From a checkpoint of a small multi-label image tagger.
Model: arch vit, moe soft.
Rows from block 8 of a small multi-label image tagger, named by matrix and row number. Rows with one number belong to one neuron. Each number is 500 + 50 x the weight over its row's rms, rounded and kept within 0 to 999. All counts start at 0. Numbers have three digits each.
Before each neuron's rows are labels from the 100 images, of 14976, where the neuron reaches its highest value: "top examples" is what is common among them; "peak at" is the part of the image that holds the peak. Only what is clearly more common there than usual is listed. The data: made-up waving flags. In brackets: how many of the 100, against the usual share in percent.
# fc1: MLP up (model.blocks.8.mlp.fc1.weight, 1152x192), inputs 39-77
# fc2: MLP down (model.blocks.8.mlp.fc2.weight, 192x1152, transposed), outputs 39-77

top examples: black (84 vs 22.7); three horizontal bands (46 vs 6.6)
peak at: middle right (62 vs 11.7)
fc1.121:418543405505522506555526459478477518516496496416445454597477452527419502566562496514504534463566503452662533439446478
fc2.121:470441500399465552497404510465500603511551584471477581435451554515520482509378531509451462550507486430498478403541477

top examples: rhombus (55 vs 7.2); blue (45 vs 22.3); star (27 vs 7.7)
peak at: centre (100 vs 14.1)
fc1.118:508439477569551447531392501527571446440442495535458500526500517413516527542614499552527493528402473521452414386519444
fc2.118:456532543422521532543608550469549474478499466499579534487597516490576511549369522543513508492536523509588542531480578

top examples: ring (62 vs 7.6)
peak at: centre (55 vs 14.1); middle left (29 vs 11.7)
fc1.584:519541407422471539516433468487544518461439633522530510512515572438450430495472557510462540530537438495382484555535538
fc2.584:540469462516563503499530437488530552513562529507485597489543463460496495435458460488452502488433482546598560527475521

top examples: many stripes (56 vs 6.3); crescent (33 vs 7.6)
peak at: centre (76 vs 14.1)
fc1.71:486472546495455461549418378380454528474497446563557490495387489566497477518412517449441451415463526538530450561521480
fc2.71:518484525527536572405520399478502492527474605535480443495491450507410426537455570446616518412542456424515398410484454

top examples: many stripes (44 vs 6.3)
peak at: centre (45 vs 14.1)
fc1.212:490451543480503483547471496456518523574425457538568652484506509495440532438437543392534522423569475484540463457611433
fc2.212:396517482522454506466565552475492492473535464580454479431498501498557423509586529484606424547599529470474523454449452

top examples: circle (40 vs 7.5); corner square (38 vs 6.8); triangle at the hoist (25 vs 6.4)
peak at: middle left (33 vs 11.7)
fc1.246:488478616488571513496455448514549430541446550619516501464478512444511475516444504574436495565455497435529527594379553
fc2.246:502485441586563530516483507447563451495532590458506477504520509488488499447485462494463581482478521570506538484553459

top examples: many stripes (28 vs 6.3); flower (26 vs 7.3)
peak at: middle right (67 vs 11.7)
fc1.303:567503490506540501582481492478548599462515485596453485464489601478519561438498506368393503435546448463509463554480540
fc2.303:543490425536579541524462603554531456543559483525424436479475453484503604514561541500462529530501465433444490516524488

top examples: orange (68 vs 22.7); diagonal band (42 vs 6.9)
peak at: centre (41 vs 14.1)
fc1.699:458487481613556488537568428584419528445487532560514529533466592462544480547588462532456476511447484440481433468509529
fc2.699:526492542495396514533407527506545573554458449476477540493510440516498491417506439485524439432533468562441562443444435

top examples: triangle at the hoist (99 vs 6.4); black (47 vs 22.7)
peak at: top left (44 vs 9.8); middle left (36 vs 11.7)
fc1.334:480451498482586441547432472649564496584437551589493477511480471443529484457486587537520516541572476498502542453484429
fc2.334:551417448459530512419491526425418502483460478531473440489557489479571406438501525519535448547504561466441473418457566

top examples: triangle at the hoist (68 vs 6.4); white (54 vs 22.5); two vertical bands (29 vs 6.5)
peak at: middle left (49 vs 11.7); bottom left (27 vs 9.8)
fc1.645:457608517473426462448433466563502469463474595486533421407473534539453501434478562523462590487467488456456594414445583
fc2.645:429615501454457515510532535554509538508558521407426493611449464519568486569417506551505520577428558534554484540523496

top examples: black (46 vs 22.7); star (42 vs 7.7); flower (41 vs 7.3)
peak at: centre (99 vs 14.1)
fc1.637:548561453485571500563422553473489571489584540431494493468486546493504601578498505573502509543485547425462507466481529
fc2.637:446529471464567508538513456451458415444507521537448572470498513432510493509496502548448456457465425576399527520515491

top examples: triangle at the hoist (53 vs 6.4); corner square (25 vs 6.8)
peak at: centre (100 vs 14.1)
fc1.721:460548582499514543516552516485469606479504490415394482494436526471461541597508563523452460494534541438536491548502504
fc2.721:556436446461560523370470451454419525471563503428416422572478494467594506452508484543541485553441507491426577488451506

top examples: white (54 vs 22.5); rhombus (52 vs 7.2)
peak at: centre (87 vs 14.1)
fc1.607:467428529530553544483457499541515455400541495359465470406524518503477481524490471550502579494436513501505486522475434
fc2.607:464603513531502488522534487471472636582480554570454441513394460517488492467477488543523468553520505452552621490517521

top examples: ring (60 vs 7.6)
peak at: centre (97 vs 14.1)
fc1.394:463490427499475479563461427500522488473454582496522580498540493483508472438503523522530542516528440535527635581476450
fc2.394:496371430476416520399465623441465518464519322496489456516504474525497509559504518494494523503514539402522473511491507

top examples: black (56 vs 22.7)
peak at: centre (73 vs 14.1)
fc1.103:473468546453433511539479441488534556484476472470514476464442453599527477489437533525456488453544459474495533522590397
fc2.103:483435452567532524455524440532492517528455548494484468529594485477460399481554537509551598519448458472460420400388554

top examples: flower (97 vs 7.3)
peak at: centre (100 vs 14.1)
fc1.763:421578473485439395533483493497397490490471538479507554491511557529511546477399472550515515500448490452572517420442442
fc2.763:536517527429547590501585527545478526480454453443419569504552508563510563552436546508523478423529487536579491540534520

top examples: ring (60 vs 7.6); gear (40 vs 7.4); diagonal split (32 vs 6.9)
peak at: centre (100 vs 14.1)
fc1.292:522519405402595467465418518429405500494464558472550465606384505418521448424527569540601555521395485455501443531514528
fc2.292:512536474547526461465503414490534380505506524466444474540547533507517453526568492520476433466412459472571519500508540

top examples: rhombus (62 vs 7.2); star (35 vs 7.7)
peak at: centre (99 vs 14.1)
fc1.590:521596476498421433466525521462544495508491519549589512525440545561543471445490561386588544551517441567454559488531424
fc2.590:463503499609516528513473512493509498497582491568575388488418508497524526473495560487535471507480490488580457550448500

top examples: flower (26 vs 7.3)
peak at: centre (88 vs 14.1)
fc1.614:532524519431488455464489459559539547421498489483406552482454463492507442462464484460477514395506523466465515507490495
fc2.614:499504493452498559533480477515471552610508503475510470506602550446453487535426513522457425584393499471427424544442539

top examples: ring (92 vs 7.6); two horizontal bands (31 vs 6.9)
peak at: centre (88 vs 14.1)
fc1.689:524583373406516429452465395493508498453498624552518519584418477382534377442510600578513507434470496562526506583558552
fc2.689:524498518546514549508509528578481542558505559519479613524588443476452533450496573470465525465430422494584531474503448

top examples: circle (100 vs 7.5); blue (57 vs 22.3)
peak at: centre (100 vs 14.1)
fc1.400:473425557439543499477587448478430508458503557544499525614494585447413533481484524521490549560519620522519471482488542
fc2.400:480474380511588492515431573566462475505500512507522506514504406518474448440481373507486532507483435525475535605537500

top examples: black (48 vs 22.7); star (38 vs 7.7); flower (25 vs 7.3)
peak at: centre (96 vs 14.1)
fc1.222:463475484468626566543525548451546514523578473463558520520460549418539396477565484556576541465493582519520460518417562
fc2.222:483555496520529523513515496512499486513547493444516441484442424573472543618462532532553533490512558477545502466535422

top examples: black (51 vs 22.7)
peak at: centre (76 vs 14.1)
fc1.680:440540469421514529565483426479497475538455505551538517594563534534522549475517565470573605511452603398449475509483507
fc2.680:525441477584525456519554574534536478441429440471458503455519439537504459495463356522459501544546469561479583309511497

top examples: flower (98 vs 7.3)
peak at: centre (100 vs 14.1)
fc1.210:504417466547458486486553459446480463426424516462553480444587462472496426552525404619459548544452464565573521496377549
fc2.210:565453420460435551540413473478502482566494485507488472534508443528587620543503485441565518392544462492540486444496478

top examples: plain field (44 vs 6.6); ring (32 vs 7.6); two horizontal bands (29 vs 6.9)
peak at: centre (73 vs 14.1)
fc1.100:512445509480599558604374466475451535425513448555340573404462461464575495488545552495554495471581496490489503456482524
fc2.100:510502578506451559473554477531545475484468555529450494494492459471614515564441486591471359439463489464500527484495526

top examples: white (78 vs 22.5); black (47 vs 22.7); diagonal band (38 vs 6.9)
peak at: centre (59 vs 14.1)
fc1.655:457515474542484540521473404530496492477531474442477512471502445415514548541504538531475512568481595513505455533422504
fc2.655:506537435471579533527496544419491554545428519550477522521471489492512531488570458537541512537412496514591572546532462

top examples: circle (95 vs 7.5); white (50 vs 22.5)
peak at: centre (100 vs 14.1)
fc1.258:460452557501494500501547470491404637444489493463533564592531466477442540514495553462604427487445501507514503522549563
fc2.258:540473508513601481538465538516454493498488519480550429518546434505535444461362376494528520541457543454511470538508449

top examples: flower (74 vs 7.3)
peak at: centre (97 vs 14.1)
fc1.368:519508566487506483500545544469530450523440514487517549495454574549477521474538528494522503537516513460544502553569444
fc2.368:509494451577542479559510477508526487483528475406472376533448601478477478534444437483463537558432602516562533517415531

top examples: white (54 vs 22.5); saltire (43 vs 6.6); flower (30 vs 7.3)
peak at: centre (69 vs 14.1)
fc1.622:534523534491462563474514550496511488491581390454562587541458437485496498487527544519526487513476565498561460517398558
fc2.622:569547391523490449495496573481497508563469537467535415519514532518487434572521493489471433495524437480559511488546443

top examples: ring (72 vs 7.6)
peak at: centre (100 vs 14.1)
fc1.192:543536524435446442610481426423566513510473539544486497433494524517560520482479574468445479511472512568436470566576518
fc2.192:506478572589417490386510449440499450421504379517467527537440469537489519457512563487524512532501438423459500538428492

top examples: black (60 vs 22.7)
peak at: bottom left (45 vs 9.8); bottom right (36 vs 9.8)
fc1.459:515503379522489574464467505482477488517484446409514587483513492526497496579481556480492485514579475534528577473452460
fc2.459:426509523543552550528441552509416493553562485430508485556577518463534425500512483543478537526501631454549517457628429

top examples: ring (84 vs 7.6)
peak at: centre (85 vs 14.1)
fc1.442:543433501520556513579497455433508462422472521512538519437536569479435542466572544449540425531460479449560435606443373
fc2.442:476489560493562440474547503426500486436496470412521558475426476448502501528570484522483566449498476598404454486642513

top examples: orange (59 vs 22.7); saltire (48 vs 6.6); star (25 vs 7.7)
peak at: centre (78 vs 14.1)
fc1.711:482539415536570553450578413550550585500509442524623452538487403480650480544619466522438555495520510563471391416544463
fc2.711:520402519483409420472522522399466555422462484489487549575476530490526571507545555473495521440539466390562508558539491

top examples: triangle at the hoist (84 vs 6.4)
peak at: centre (96 vs 14.1)
fc1.726:456487547411533507499439479512637554524551540469477484539505525536463523567509451531467455482499440483597424375523534
fc2.726:499529487469442493512454551601517518511501536452524447457521451489496459514572426533534457603486541462419561594510513

top examples: plain field (91 vs 6.6); white (50 vs 22.5)
peak at: top right (44 vs 9.8)
fc1.666:479540525435556534485575478494494553388475587375444524468561474525544448537482458481473469550547602516493465448539450
fc2.666:511446508541431545488471510461425504497596540476429561446483531485528559436500466533502550445494535541619530544485480

top examples: black (58 vs 22.7); three vertical bands (45 vs 6.7); corner square (33 vs 6.8)
peak at: top right (32 vs 9.8)
fc1.202:504488493454547429477434444449515418502425594471600499544408542417547471499492551491542495556444543518483466393463470
fc2.202:612417488472614422511478554471491531476438554551528484521539479326519431449529510487517460492448506470445373398483522

top examples: flower (89 vs 7.3)
peak at: centre (100 vs 14.1)
fc1.287:529378514508583527562520460438501490520525569563385467477448497523497518427465579492576488488501444439484511506523483
fc2.287:491491496479480446551493522451530493439534482539509527499448512462509542544584506479421489566508476502426537593552519

top examples: white (60 vs 22.5); rhombus (32 vs 7.2); ring (28 vs 7.6)
peak at: centre (82 vs 14.1)
fc1.760:422538478464589372618524438473507458504585412380502474572506502493436598557448451437504461493515464482554475426498498
fc2.760:550432482468473598455494573476518573518452541532467467568427474556453458543522489564568452602375471499545503555544484

top examples: many stripes (31 vs 6.3)
peak at: middle right (63 vs 11.7); bottom right (31 vs 9.8)
fc1.238:504439479484602470569411464446502507486563506525451498515515600539550558448510629521448540549471444498453544515530559
fc2.238:578469544525532406555532515521507523576482495532524438532552460427499520498506503524449436493498536454447510508558439